Rows from block 8, named by matrix and row number. Rows with one number belong to one neuron. Each number is 128 + 32 x the weight over its row's rms, rounded and kept within 0 to 255. All counts start at 0. Numbers have three digits each. After the name is the row's rms in percent of the matrix's.
# fc1: MLP up (model.blocks.8.mlp.fc1.weight, 1024x256), inputs 0-127
# fc2: MLP down (model.blocks.8.mlp.fc2.weight, 256x1024, transposed), outputs 0-127
fc1.274 107:144148107161157149122142136138196107110108085173113127076083094087089123158063116182149132160096119144164104138172105080107146140163077131049168163133123114124153170137149083123143069134131179076077132065132117147179110055123107133110121113094117151183160108169163101065157129153166176104119148135176170102132092118062139168183117096108140141165109153109170081089106104108154196057108
fc1.275 103:140159150110164084053100145191144090118153101191096122162158184155095156136090093119163109099109135138148088155087074062135119150166122145123103097131057172112093139085050089103139127059115147116104177174171161120146169182115119131171176134153110177123164103100160128085140132162138134189215095093117103101125078130159074139082095140130152101099189137197111122151105102193173193154107
fc1.276 104:102170144118113172127177099193161139104157144191151110160103180106193106110128164155195135117187112088125192074112173177152115126151193105105144117178140127112129126116166139158171159124126131109156159127163145123189157113135100096075192042144147112127125140177098111122099117137079134165154094096102089122072117109128134079145121135115083130156137119094090100133090111163139078168121
fc1.277 097:153173116167138112166156149079098141122130124106075151155139175145128086127168105184136122085129131130122095118111130058119092158159155118121099129161084174103137130085153176114152139072136162110058151180164134077113084076129121105147137105128122110172079167109090096192103115181123105195084085122096108154150124111197100086141118128136124126112133181118114076120164099136176124145175
fc1.278 094:062142194103172119089079139137085197160133139177099129098119159104176131126081142082097105109143199125128160091112092128087229102149149168130103136160091110152133144125114120138145108112120102101093206128126131172120159117077044095099126102116193102059103098171113126109175092103143140152104173150149110160179151129133151145088093181126099164132097167085109125133132100100137055105116
fc1.279 101:105083107100117130145135123141121129126126169137131143147146144124094108102101114120121122160142136119121111110148105157160112227121178057134091180228155157169094096087126145172063064113139130125138102155084123168130156072120100112128099119111100137148125178084141083075100119136100108083127091132087099137164211172119149103135116076145068060144162140093097190087148101121082137143151
fc1.280 098:146167065148094137196136116150122136133151167127110101107133139096126113099127122145122154127136141150104158146157158145134130154093119123128214151167146156165141152161135182157117056161095165143098117071156068125111128172082173205165162125115136149105090147150095151134084139111084166124117098128135116155105162167193025096171100112154099094141165122075121122093097120108143174172132
fc1.281 102:104158129126091146082172095077138175107144156119141123085186177135084127127162088150082100110080104121112112164146102071116136159126064163134104185117129183117105088138130144169182140138091161146124155074138179164157111131094088108142180153097110174119166142129138065214129149129111167082150106154119133178183110134111092157132135170094123122144174142150147112168203112123102184137112
fc1.282 101:133120141164119114180093103094180113103156197154084192125129114129107102067120137132122121112122139088207098133112144082102143141100083146100137156150089171087092158164072124132133141132099170144146154202148160115139129176170054177124139157117099096134097141119086072147132105115154188160108148150164146128097103127089127151137167106135111135157101103115114087073092112130184202129095
fc1.283 096:170138127097107148135079105115141101129133195117115142155185140118193108155120154167075137120150137175164169157140065134097074107107106112081106119115116140109112094109138106051173098164137136187136122117124182059162136134167164196169111073125161106075168129140177057108145113105169125132181060143112155094163144151161087179140076140067149124126142106183124183083105125119106111110126
fc1.284 096:063145135150167158125081097140121131116114110223124109123180112124105129190148200179180180083144144129170133132081097177184206178107132100111205140154087152105114156130169174203084088142066137121125082106173156094161096190126152167133084150118126113209142113155161126189110139104095067109104093155126104106146147080155122178125072113143167084051112125126119075120130117096115121107138
fc1.285 104:131117159139093082130111128138086159129137110205078180126122120132108108118108108126155057086050130126142091160157081121157156127134092119176099158096153147130125068119094154173114116129146093139149128147106133132091111100134147079153136185074173092203149097095156161100132190158135114128147121163163114106074179098149101133130133139150096130131171098102143112097185129156149115096147
fc1.287 094:112130134107144164087084115176065103106101138150151118114138151133135170076126138122093136122114096112182136118131078149115183159086139153158160131147117123104095103127143139128125094160037175176100116110172161148083155118119057171133116143169148080117096123147145119128154138165197120118165123160090091139102091114099169207112117134120054174089105075080083215125138160172131188082107
fc1.288 095:130184067175109150130086158125074142126149136180105153123168127118117137125175094094178081151063091112102165127129065161178149127126154147074108122138087168117087157111137121160070167144130105133132133154134159160142100111143147121165194110079138150143114172097118132124105141079104149150182066100069093131124158108160138140153149094158121116172199072162140118133092101100136140182135
fc1.289 099:060117196131048123156142117069101157118155167137126157168118085084138121164125140103170066085146142164134176111098092172126181142112167121099133158141134099093066066170182142181143098158157143142101146144128124138104125160149122093096176126094141162118105207145124140165143157109157137126152099128110157114095103142134081147131087110127112084104141091141147066085153137070098131149127
fc1.290 094:081176066154106145118124093176109184117157113138115143129106140159126154138130198124138095110126097115127114139123047111116116107101101136116219126145098101149102177168164120081124097132128198139122156085118196122119161106138167116095086087114200125153172159113124070118144096096128112102127073108170145150121140145137137149131109084095153136097104140166106100155090115119107100087122
fc1.291 087:118113118129180149120130100162100107114182148105089100099026094108151171109089156086129143137088147175094124076151136132131106162095118081134201163145080127120113161115153096123127166169134135118140109160145083133122108135155164178161149140095163084113116206102186162064150133127129208182071111127118152131086135159064153067087174041152121084136162166169068117096109150158080158071141
fc1.292 098:103168094108159102141048139071144136145122183155140129137084129161080172063111124118171155096153132179113182152116142114160146174128117104129173134167133087147088176090099111145133091158128131111121121145170124159143096066140135154176123128097129126119166153124088151154133119084091133158120181098159139108138111163110048056111121053108117097177141180137134075065103132093091130089142
fc1.293 089:142088172155174127095123109095111116051143158151119197161107121141144051146074092102121104124108152133160168142107104106116198159122129168131156114128101099145133126184170128117097114111100150076127077120144103125107146122094058118101089105090190172091068117078154127075169127129148194144140211208179138030167168134125092128156056146086127153122100137102071088085121156117115147141123
fc1.294 093:097119122109145094082109138196102205143155121144125173122119094088137060149104090135129143186135137135114133130093119096117107066163158177071104137126067149146123123115088179126133124114080175159111085169135104121106082187056163169113182151134143100115093137159136099108158181138117160166128149036130137136083094136074109100103126164127099132142092123092160180184089139149150063093103
fc1.295 101:126050106067076120098128152129160154168154187106115062103142194126086143095198083108116127157136171141156155102117146154121086111111144109124121078092160172110130124120106115162123109121126139168108153160155171041188170110177052121171161105017091146103063146132140140148172107150216105201110100175107119110083082072124154166149163124174153089141140076169135153119144158150109153092118
fc1.296 093:182104032142116140095096129091158110141136094194119104121112139139144162127125145139185136057122241157206102153142162083190131117138114091083138135168130142087135114126115124140160084163128107150120151133157158090171104078191086169143113049125151181170094148111118141181138121180111149227133138115112102142089135182140110108123142153180111164114148174159112099059113087138131124170130
fc1.297 091:195138153155123181171095087104119138152121094105080103167176163100106127129120164084155097073123131113071140175123101163122172120142108121177171161108138141088099084112013104110064150087139151080123128123154156152142135072110146171129136112092136126171174094087096124131100074107126184149121095169114166134119165128171164106120161139086075028159103129188114140103131149084142158163149
fc1.298 097:133154062127137158072102097148116166127158165097116119149167166160134143075110193167106142062192158172180110119070097176145149145120144118097118107103100134114125146175147124117172154148130094131161125122091163080119129131136100168105169094139142097053110174105172096116134094147104084150152089122110107122086070098100150100141146156078133140136146140059172147079122102192138158126102
fc1.299 091:151115116111174160159105136167138054093112059107138133051159137148160110110182138181200132130109123137150108104119169177184147187128181130135112164121137153092110054162110089181086081187146164119064122149104148141177118195104153135176089071098176139141153140125188100075116131196147164143146172085135150158131163146113116070127154133127140156112109117061103146070077101151144093067119
fc1.300 087:158107067111110212161038164123130137165102169147123132109145131097133156130130114111097154116143156059179105136083122095169109152175092075087124134123117175163147128101125119131084165136102175110161160125142082121199120179164119111111160108150182149107048099177108150139111149130110094138160135170132146068126113185087112073114170078220109142173138071106097085106094136152165104137134
fc1.301 101:171134079124122123148127159094100116141191101114149173104088170155135142154164068108145067151175131135140162160113060172140111161111118160134180096148114155167111124184154157056224103190128125157122192108138099139158122139084098178109123106104128129112121133144064088205126142120108150136122116170046218116100151177186089127114083137129092146125170120086099082122131129083059141131146
fc1.302 099:121152165107102113148161131143190084136131143156073125117151107148113092150153114163141152146154127091157093161119172038119114110109122114085145153180078172116132078145106129153175088150103184084128072143112114101118072089115155178167094111163089107121080081108173067112142135131168109110140137107102105150144120121206173148135096113128125072149114119138151150123116081108130185146110
fc1.303 098:096132103116163148151141140108161109084105103128132114058126195103122072094157138198084141098152158104220120143134112135160082177123115080148101105123130089101133109109123147180130112138133149151114135133155144099081120118149133094131107149102164088116066146122116102087168151127133156189091129089128124123084167133131125149173097147134107122083188139183154192123125083177164090155118
fc1.304 100:084096159125169185162101115160135105150095126144132144092107099162086099162091130138136171070055083137117116149138142132171167122104101117085185173087117138108106067150096149143137101138089148139169143098119141161107096116167186169118144172170129121148102136060158120192101078137161092097181160158098161135159160163119138138108132092130136115115129153173082109115152144133126121089142
fc1.305 082:176116111123065148089078102078165076154109157115132161088152139108176111087167120184131152138157137178125110081127095091111129111163148132148141084157117128182124169071170185099114176148098145138146123079143110136172120164096130102171103164156165121126074098143148134094121069121098086129058109160111149128071175166166080113164137134180105080173166102120110115140135134105135167127101
fc1.306 103:146146091143161132149140137146091141134186191100130139107175133146142114068189074126102138085164170109088169085100133149135131150098144184157145121153143151115102097111195092087136155148174110048100184134149135091207083081134168168074077149103114038116128080134095130175121103147140185192118148112160154116125108086104139135094104135119161108165154060108119101098096105138159117085115
fc1.307 099:139147086177149118096154164074135146116145140209158122074101150139120119126112132162096091139143107157154142126129108081127143161146089149179145156099129161161108189154155101142118160183112195150155141124046160094141114181179152128126129106123171105168126186091147116134117069158141154154160015126132086150115175156168163141141135059081082087146179120073124128147109142148154146087091
fc1.308 087:128109133124118139106087109158113148117134177146125075159197189094147174118101168116150159140115183133137098105094092105143102125142105104100104124126129159087144180105184151105113159061088127134142165124146159093146175094128167108088156127150086114110097100057147127157187144150141091178120052123025134145096083185146142112118124152151136126100142132174120163056055091132151160127139
fc1.309 095:138124068127104105097051120110119125163126189109152168065181137080119157099114100167145113133139177103155091129126126137107118141133126078128137065104078118164100133139089194111097129113072187137115137130183082176159067128130066076154193118100167120145154120134092149139113162098171139149079172162125187137095103135125157106109186109180120090174103101170088139140124086141119088132131
fc1.310 098:109188076129120142162118119126127066108177107109107174115126118164157117032121132131093048168108119136127148107086133182130107180107085055095094153171148103130118123125063143196100106099112146146145069204071146171177146137093122173113142175138112111141133138108159099094089148153121141093162092141149092150097172158112167117157201076205086101163141122103103135115139127140093176176149
fc1.311 094:087126224162156129093126105150148156094115201133136150156137097107108090124101091070103081179131090111146142094123080139146158080146178140149123113133092099108138054127180157136158125111145148113092126133132114156120144172094121148184119128076086140074148161092137103138149156192110116175151184180155126141105144082105150076160155180116101128113101203071112130125132107191159080165120
fc1.312 094:127152080125117155111108092091087107129146098159118209109102100092144158146096174191144119160113177105095060079167168150145173160171116131152201192151078173104063130177127116197171035127115139119078085125070187142167063123074136120104097166147142151135142109110108133161132118088126123148114197141117194112101178203160086155071128125097151130170147151149186128097128103172113080080117
fc1.313 089:130161125145151125137154129078135149133147141135137096076131160129080117135158128212185078182128163090197139082168176157130090182122159038103132178114162187148135095102118148133119141118077158107111079165092159114120166130110092130138153113143087088178074129120155112074205094161115095133148140144146140176105154114119157169151144185201119131130176106101103082108143123167162107109127
fc1.314 096:153116094114138105174162098109081119139132085149083137183163123134122139126185119141087108128127111154193116106113112136089143149139106138116070155178157140122096158187118178151164095166100135142141109133089145102110172163150111078113163126079175176132074142139138152133122124137175185111078116141112079106117132176163112118149116107151049102155120095155100209185151147141163111133078
fc1.315 093:161142071131078132096097083140079154126141072152063135117137164101155147141115185157132123086089111126133120108073068097144096153178138129114157098127141131098136132111091186158142190114115155076114075120153188072127113054199131155154140125083088152194087120068080132125180123127201148106112127123111099097067151197142139145157214141103112133156109145151083196087112142096104192143099
fc1.316 100:146128113126168111132147093186079146131151063185117115140087142131126108103124203141160115184152123148163137103100125185131139163136170131134171092190127163109116144132168120138132150152129116123146151141097120105089113082087097144117163089072194123143100159119142130093129073116097146161137123088083111060069138102119140166078120145093139093128115122208146133161147079142116121055075
fc1.317 101:158155171158082113127108119076150164130142183133098110137114162040144128186082083101102117095118150136167099121089090149145072145167199164108164137129148167120095083119105100133139104104115165141075145144131129158202096117143136125105131153129153132223143125086158134160091094172134124127154127078091115141137106151170185178132163138138144130164059108170115110119115126157162171125157
fc1.318 107:147109152105090148110115119133174126083158083118127084068187192155164101062201110188106138145178170178105141062157143170121137199149139149172107115112081152133158130106119113145121114184084134078092156109136103098092108125126106108114105162089159106112111133145096130105205105158190079130157050137124119131125138141166152133071099143149089130122135107096162129084128132111073108102138
fc1.319 101:155121138109140102148157144106108103056102147150125110090154185088131098152137129145144160176146192136173112097170193138198105176136151107084136101155088136101135066110136119133125067149133110144120062151107128061085138142152159192156169099118134033107088160140168085126156149177103087182149110128127134168159127133159087134096076165116111131083191163076151145106073100163169075110130
fc1.320 094:178108129124150102109075111140210062156124161126106186112135106119109089154110105108073115106119121087154141114097172104112114173116123125145171115099161147136094120194086132143173094147160106147147100172118130070185149102116160132058119152120123112119109088154118116102102119140136166198155132199089156113128110118128089152145155161094093091107139128164138165092177083134130194120066
fc1.321 112:229086037138089140118135134167151158130153137181054168133154140120123157119110124135183146168134158106135121071149206127137072150154187155148174114120096184100122162153176157136135102151101184094121126168163094145139148156150112171151125105111103125129131086150095108121099140133184161137090060136115170149131108103182145151154154128095158138147130162080089128056070101128117164148099
fc1.322 104:067156149162144166188140100124150100140102090116149087065112102198113169161165142157128155089060133130202135114089101105125110167185137124127153197134115185098140109146187154147183107165107138124093111128102070190175119100106122140109094151095138137128108169058182106176100049141089091109137107149124100108144099133116087143105137060168173163140113124186154151151146122135098129102136
fc1.323 092:149107133120117123079067113135100139145113129109114217109126176114120136163109109152155093118138163140122080141149066139100141149140121162183094132134102162123062112108113162099162123172084193128143115079109116139132087127157144128098100162121114081156151079162116149089188156162165134183132130137128151133123104093161153120181152070161135159202128137092129127040110120105138101142176
fc1.324 106:149106095178167166166153145109133051128143188096072101119152115128093120122132155134120120118166085068100132145140145123156124168146083106145141208142166135151126105164126104175161099124124126124143157133164086094153099137162189168132118155128165113112084193091171119137099121118118170125158120151096127085132124109126061134196081112186111153106146056103093172105149076128075133211137
fc1.325 098:181118116177144160116104106084076124093090171163125142098155128090174121140134172132106104105124193164136086189120089118151111175152114089140111236119130152127084095166051140100154111141085155143125137138124205096128137088127068159152132097098138120145078136092107136190185162138168171121154136130105092132134113152167125165135139104151099187107072060106146131130209102168144139087151
fc1.326 097:106118149169173153087075100170136142139081116116132075103093187152139152073154157140120137090077121145080161113163138095167118157125086119135125131115156187095115092115131140094108138170074116124128144173098135093126093134107127097120153156106206146111076073100149133141145162150175097128150115120112178137134105093089147133105152192153138147089112098063160088075077101086091098095107
fc1.327 094:127111156120118135090113133096163167079130110121138096140167153166166129126195148128125117143099088189128113102129124094150124116114116155143163145154103120146133126123171148107179112151108134146076155100083157107170140130143159199092059082133118109154186110114193103153162077130144127192110121144115179120072114121088128172146113083138105157101051088127178151050128145123116218083168
fc2.274 103:106138131117160149173131176098125107113114126066106108078154152096157062109192094147138124103189181088134153142073199107152119177100077073141128122089140152088154163181093107092147136057143110121144122116176128128145174083148134080193106178115102122119121151145130191112149169134161152166159094096140093112096168086140130132182151110177081100105114152186129140144080161206147070088113
fc2.275 098:103182109133151158200168102118124113113118097188138162175084124108105117136152174122133121152143076148098165113146122143125135119111175113145140149141135085104103120114182158171102106227175119136130107119113120078141152145143115085143046102078151130119146128088183114110147144163079093162150098116095182147165148158163156059175183110176136154117136121152175171145090143124180146116131
fc2.276 107:124135125156137159180099136158121154136132206095118136132166173121142094033126140155146130112153106087084107120177162180112106144141135098176136110114178108129149099134069051050169093077107134121087134198173139106091151096154135120167094143160083093110101176114093104074124113163167126161092095140151087160181129111171147192153167089174181106123146121150086133049096143174130176104163
fc2.277 098:146170157111109139156123130124140147102142142130120064208105121162144092151111095145085094113094167141145088143099136098165145161174144116145129103141131135116173170077076144135124131153121163109143108071126107133090108076201086198166107093135144096162156148110102077207156137128134080098076101149103154106187161070161100152168134125069141077092151121090114182103109119112187097141126
fc2.278 093:209116099172136123056109121147109071163159153114120112065099090105107153126078076123154145109152141146100096158166068114185148096125086134121193108072112141115118144137162107097160162114132110162108145107129147088176127105097162174135144113128060136124190143090167102135092076112133127120117143159140137157080100120073135164124152146112146181118130158125086129151094154156133255132123
fc2.279 101:103182141151126100151133149096105068111119158095145136185152109114100084135193135078164111065146146128066150132101154109163111119106139136180124132159147124146095080116079145162129078089146079092095078174113115159092147165093157147130153118111144092144110136150155125158160116128122159181149098179138112113193152105163110128142189161093144129130109178155122103086161111126145106092120
fc2.280 102:185086089168109081176130182107117122174123086125157167197169129132138182151181129141141160112152097077114119095098158103160086112099164121165118143132117188155085089087076089133069163147117106091101189138152144107111136136125086118098086165177129138147131102100137169134098139103088181100101137114124117113117140157115134103114145149156162131168108102144164145127176113147133127060168
fc2.281 102:105086114160156132126157135117141126110163194184137133135097143152143089066139140176085133132111134118134111111169101158144110148105106110142123137117153135147122154145091125146056147099154123144160117084115138136141159110152127149121118125103159072072120100097150074088116148156160084087126086181130187128135171136114154089134069078135155155130155095064150088061188043125118201092153
fc2.282 100:096106132090114115094159159108147187147153128130122154116173114127107120116125131100115132131191177155149146102159114120166096132050085147107088210092139184085073158151151160125140102097143187123139124105192101116135143121111159180112097109119082082092124119165103148094181077130092135116104064028169128183127111137126164156136073102081137131136092157094074118130063079196139104145139
fc2.283 089:071104133156090144112137125154246148112108131112117137130122127140104116133065171123140163163087049129118167083132065138089127108134181171079145130108100074078131179129125061150108157165126090098142151121116151119109119142121134172118152075148233165162095119084143091196103148098136071065174084109123180121125120168114156133130108118079182114163122138152156131111107088125124110155120
fc2.284 094:168166131181134141179111096100080098153121093106168120144118098176162163110129119094206146175164136114089131106117203144093087140111148171146180105147131141104091123104146089142123109124139172106095123144113073155170056170138134151146123112152162086105186093170089193098106175168150130135045105123132065083101187177059125102153175153150147164107114082138096096157114135104145065141132
fc2.285 109:202131078152159098093107162097134065128157135079143123090194136109154120124167118168089106131161122132094144127118121124178192179139127129173155106137153099178113169131123159112048142131132159090088101125131081112118133160145143108154139105115072099140103181164122084069142134073135110120075151222161127079137108143135078088128097125147097086142132215167111138081129134114087171122126
fc2.287 097:083142164111164092086116101126192071118105130071172199190114094124106169151111141101048078144131178164092100173142122074143144116111104138120120162073133161071128091076081099123155151081135093105112110120063132115120082115165130102089161145100183137185148122081166144114208117098150067137119117104139155130165102114092159141077110125129111128123117128097117151173123129069087152153102
fc2.288 099:069166097161110106083168113145130171085168136113173139161016149124082144108096169108120117112117114078175150090138113162176091127141176144181084179149154153112143154134130138124153193138172157135145130125104126142131127141130117118153111094177154069139163084159166107134166162155092098189114113110152118127150132104137131114102125100101130106144101147090135118072141105153138088039132
fc2.289 088:131083109141136143127125145096118074143139089101156152082196109128140182146161120113139149212087155110134064112111195170113151116143189099123154136115088151118144188151087105119134102132062127118160124133122093134148087141172164128156108142150047146074175122107114164106132184170172135173086158155121149134159193151069160153164136170147162120136170174171129126133125147125137053112149
fc2.290 090:088060144121135124125122118153080179102127121143110119121171119115129108063142165108065140179162094133091156115147110199141152109113171164070073118119173126084170176146169104133139142160167110138148174093149169096161101209129137123105120105114156117090186115130160111156163159147110108207098091172156084142124114124168104151129110119192156112156092121131143140156133111124160097173110
fc2.291 087:056134142136141134105166109178115183117138108137120123141167150147161150139181191155083101109139111121099138119124146153111107081160149135136149078170143098116082146159166106108129174063133163116072174135110147126154078145134118103151076145149171174143121088191059087092104153103185120136115125073110087109124144071098149093117112095134159109115087138104106165133099142089146084082130
fc2.292 093:165104165182181123101136122143062107119099083112146110103196063143175085141154131111182092162138156069168117129117152119136114079113093136179155085106057182185102155125124100155119131141136139086125159100140129092196162090081152102114142095125091105087141115164079130079132097121155139172087181206161155061079157199133156120180136151119101172126118132143115106079161117112131129099110
fc2.293 086:153139139113144140108119118155151124118150162130148150122164050092151143159133161132151153131126141089089077087150156124198111093101142111140198154125096174123113120098124104168143083106111163114123130100095148166175081074123149118130063132167138098166148156109139149088092095095177123163098178150117242140030161083052112152157129110136136107191145126128089152120120105149154118123152
fc2.294 094:133083131121130142172087146064077085124097066137152171109103076120150150119112131123197198108144154077121110131126170150107127151100149119166166151104123190104147122180121090153146106128150110133138197106164126137167100180121176069144161163133113092065119097129161180130179105137103153100172167149125165158136136131107124120183106160102112187157162164146095143117126122185078181152194
fc2.295 104:179185145125155177129099094095138088116116075150105132118084099119127106121121136095140138102133094088137121139104075175100136137145063154114124111099117134178094061146118144086125197164143157149089104125129122157156125142171154100198147127127096147085156099098093169108103100149120095176072147133110114151174119142177175115061185127143142127121129112163091142163089107100100145075096
fc2.296 094:150203146144150169178162160196143163152102174185083132106173162174116150141141098142144104166131067143172130084182169195085038142109124138120087113107088116124128119170113114140103144129131127106112108138131141163124143084103187100143154098147177095057138148166097102092108188144156178142164107109155196103145077145064131164117137129146153174109163143083139132076176130144104085081064
fc2.297 089:107088172088104142142136109109114176103105137095169141095098095143092108126107079151102146121129145082134107121123146155120105096084150118167140129099101148140078154172133198134093114123089135100126162140128163108186168101152081118100107137138178132083104115078109153174150139084185105159083134092142182060131149132025114180138093103174132125145090055075154104142137115121143131133179
fc2.298 103:103148118159111100057099147183113120167135171141150151122117144153140163086091162113109096103185140174092148144102046127121132106129116105144154051121104086163145123117157123156179156215156121124159136140122128083110122138108099129159083154178183112109156154113132113102119097126126121146139141144139144132120135135109086106127089125091100096125144152113121134073154166132125137107150
fc2.299 096:072137135123102187177107127142149159093112150146113172159073140158104113117175111103075153117131077113091156081154113163146106156153103095131172170165116135134116075146107170070132141148092135132127150118110155144085119124139140183120139199115153131085131159119115105138067131155156077128176099147107061075116155123145152164153066088146094124133128080098152131169163164099071159147086
fc2.300 087:126149152077116121077161152092057142130109176101159162118162143080163078154107111118157148121125098179123111143157125127101083141077129161197141113081109124130168117159133156128099113088134104127112135096155110137095129132096142131123187084158123146072108087108134130102165170119100149150090166154093077118122089159151120130129111199083099107097143170153080126154207071105140140094167
fc2.301 092:159094107159090069132122158146149129141109169163157142163125142134136149128092124134146141061087098104077090099116135131143128177109113172159154115170165152155135145141074160155126119144109150101116153178099133119132148096101136158149092106178078128113164166100181092091124070084089167085124173145129069103125175133095120104108234113178179087168076114120125123129195120157120143119168
fc2.302 096:175088078149111155113133168136199165164111180114100145157150136119185082113173120148060130111095134140084104161058127092117137141110113159079149097113120160128150157122074129132110127091119143104103155080132125084147153118192095207176142092089141158129109147146171127205145199090197141092108093094111116180163107109127162155173101058076158154150063148122136113118122147119113100122132
fc2.303 093:113131162156138150099135136137086137151119181118133065218047149076113177130134149110138130088149097137122163081106158151114068127119174167137109104125082167167108106073111104087165194143146151170174124150120164095173137112059190137125152176134112110136153140158133127168108081153127070115139086131145133158116124114131151152124130148089091090152117093133112134123124147073112162158055
fc2.304 095:152104108077138089118101139141114033122090084083176161150126114173091150146113149154117170150063063088154067186139171132130106115084087121117146149125140146154137180148130122098096128075108163124117107178154116115112122130133135144114080121173118112162164111104102136095087172120148181135139101085139067092101091170110137132108111075104144136149091151154163111162142089153122119134175
fc2.305 083:107093206161153156129108146109152198082147125171127176173115092127034126183077087154100146109104138125183118130155061100100121126157150121153051147047164142120115067074103118158204141136147124150142086143092117122095149106126125085123127113122117087144133167131168118124161164126174101133178147126178081142156127038154179143149096158131139112160106181132160129164164104145136140099138
fc2.306 105:123149131145156174176100125164130167150109119154116130146097118109087094198102176149165096115127115046113115124117140057111127135180144144101080103122121189120149129116114123146200087119149161137171115123124130148103150187108120105169160198142141146156100106135139164151152142116159114125121117097180077113136167063178120121179144099112106120186150156067107150140191161094165107111121
fc2.307 094:115090108138139052115129093109146129133135124077194158192113140179097130115142096154078153132137061186108145090100115163096125186141144154081100127073168160084103088176171131089156176138126126108171131130180105142144113106109146140185135172115137135173125142074134123122128164125120124105101113122170103110094094157107153135126117184171090103072099088158159154130124089139097094118097
fc2.308 099:079140087166112130148170100149091140183100131152109168099110079116183137088094149120086144118072086141132132047146110168109134127145118124113123135183106144151093135133186129192094093167092119175153135074071122197119099167081110149114080123151152131084152115155156145116150093179092106142169139108089186114057096080078178167067078119104108120164103151103086117106148163096092091134124
fc2.309 092:097089214135193092148165113099120112139145130121144172183071154151041096081138119106109128112113101124108126099124082148085131182118177123093092157141157229143135064131073121148195115107131117163131118169120212089061172214108123141151158139158052120152105119141159117117136171155151109129131072106146149107144155074165097134122124180132117163133083140134093126195150064086138105083110
fc2.310 097:193170078133125099127135152134084079134136177126148111188113130113128130122172139115171168106137141109072177132121169148138160094128178168214137095098149097155114126165097106123095116106163131111128092152123145142126163057115167117140134112115147103115149091125112166113149124111108158142111134163102145110162165101132126111105149102160129135129123114162122109062112094166191201084173
fc2.311 094:153132106105118172115113146114185056156128139091100124110118090101171178133105117088174129139161161098145155146109145192091142122134126132108108125148163120094119103197198083073152095176114105108095142142125107070123101077149166160096087152143115128133090187152163102071142090088137097142120162096109043115147114092080158097067147112093092135108146087112121131081103172152148192102149
fc2.312 074:116171151166147160161123112172163119130114208084132095080050082060140138126162114142109148189105083128087159068151129103119097190158152092104133157176191124082087077123144159043102142138136141123138091129149167073114142184133111199127116075124144129103119113081164097158097139219078065147102152122187178152178092158130126093106123145070099109135143106149114153153125103070131114111093
fc2.313 089:031150095138134212118166123168132176119150132056139129148066175107124158124084129094092102151146147119151152106114129123087128150132188169148092073134147086159114111148105103053071135098192115120139146145144138173134135155171156104092150164138178175087132137163179129131124087137134125163186165097141058104153111093106156146059166134096108056134120126107078153123126069118059093113098
fc2.314 094:111085148113107093188112135101125118113128113109127157115108130169126141162179081159174083143156116112176113123130192076119097132130095125136129095079133115146117112128124056079131104105153147132147134143143140168134146184185127116161129110129082092130137167117140119122111158189147158126102095146161129200131165108167189117191163090135114157116109124181144146123128155191168126129134
fc2.315 087:156087102162073149131166161122129165158154145186146118109058142131146173099147150112148127152126139157152085100056148098090145145089120145134126105139127109145166153159134160143091105140121144089201187078149113123162135179083096172111096152095176135109115102064118120098150164143126149089164121110105116091177100158180107096148122141084113126140091112122150105194136179061081063133110
fc2.316 098:135126120080151180144146111117076136094118144057094111108086146126103121112103098183129165160165119110086112125138184081138118098147142154134110133134167136113117080156166089135104154098120156096118096151116193115159091159181169159125096184116088150130144118161176110113128124149165110103081050148159114165180128089112133057179136058152166119104123124100129098124126147206128064089146
fc2.317 099:099102053071159101105122099130100126139120130070154180052134109105119131097141083139189093131103109109106122125116162091134116124075130118154135083081116126115078186186179146118101084180123072147128136075082103061145081102175147171190179154094116126119122185172109113176148155078129123075138056118142087140122099090079185129143118130152101153105111104134111136114208179146161085127110
fc2.318 115:197151149158142137127119086141103106192117144155132102168117093092107125152159091071135138067087108145117122157130121121136135170202105134135149142061056116142139081110113109134162094140184130124148134105145197121129112143128098180110155158143105083124109067132143128134095094137149097117170147119128140110116135142130099141054135123128081097107126098122099113095159154038140171164147
fc2.319 096:081157123099056137190107140080103132157148167075085103145063183078072126092116133140132140121095135163111162134159078141113075096130114126194096127174100161203124152137167149072142181146141133161155143097157124103109144148093100086080149128151146143063123130123136105120179107110168147191095171138143104135187130152098111142143169085091124068151133064144110097124132089079111111123115
fc2.320 101:173131129100105146064131133141132149126157127102151093106137124130093114086052182111148157087117126134114097148108048133123161151170097161119171165127126161108194107104144147138152125096115099140141124144110150152132121137148121168091149091148086151077140092117125160119116113186092083082115098070134124139075120191098172066127148069147183119127106168135120148165098117103128126156148
fc2.321 123:183124165146079129151106123062174159118195071125090155108090152102109104114183114116102129119169110187068097131085134095117136161093134176147123169093169180121097168099107146055170126121170122093125186122137100122086118108134103109125143120099080154170182122080084116143147147102157099089110070099131172187193141134177177119135120171099162182174084108187152114190134106089129100173153
fc2.322 089:155140102129094159149112166069149139097142103125160185172157112156097154106148187105146103158109112177097089133133135120167159082151104144115123138146148192088148187167155129152157097103137078114131137135131176097137127169120114183142101118118103133119114147085108036149129169111145156122124101087139086169174129160120124082145156077086153184074088075144152086103117107144161149119097
fc2.323 085:046071173111140171117110067126187195117101114131132124097182100136086140103172109182130114164140105157162136139152137084121119138119118094090076087111091156096151105116130080139139155131089142098159173066134144091114154144111137159106188095120177106144153142114147109095146139175117055174121110104110095133093143145123175124121090183132113083151071082113107091185112126111081040180080
fc2.324 102:161142118129127144163113124095101112120111150143118164216218131152153115151131110123172110076163173102165165139102106140129131121178119183134135081133114139182145138054130150156112160105114112131090104145145117099111116149179153133139167181148089145098124084165070123135100151086129095127086099221115072147131122170130131107121165139105150056091131130164141182165103109092101159165134
fc2.325 091:068116089143140145176135094088157186109195126140127153084123125119128103138172165126137117132081116078148071134132191098142136110133084092185084193160178144121104089158146169094124138092111124088121136134120135181084159213157144075158156172101179126149128104134123122167159058106103098100118086115128132144160158111138148156158162081131113089181081107101088198145105127171192116126106
fc2.326 107:107085160104098103108163171132152096129097121120122164163118175153126120107100122095114168171142115130178063163188141095070116077086099092151131144117137090126172138086093134139144149087093157139168118153177175132072160069106138103205122135173098177121153173098143163147141154193114137167191151130131089170119152147153102156085134142074181113119103150110126128179117120192158155145081
fc2.327 087:113092128125190089158068106169087100115099070102124143144095169136158097117126178164137115165151147055167104094142133123170039191109125144144116184100113133086103095168035104196087139186104112115145128150112104167144137139085125122182069157087194143112092136163091123120159145195158130180176165133086124166119159118195137097144120139162133143113131153108128158169113113156144082126049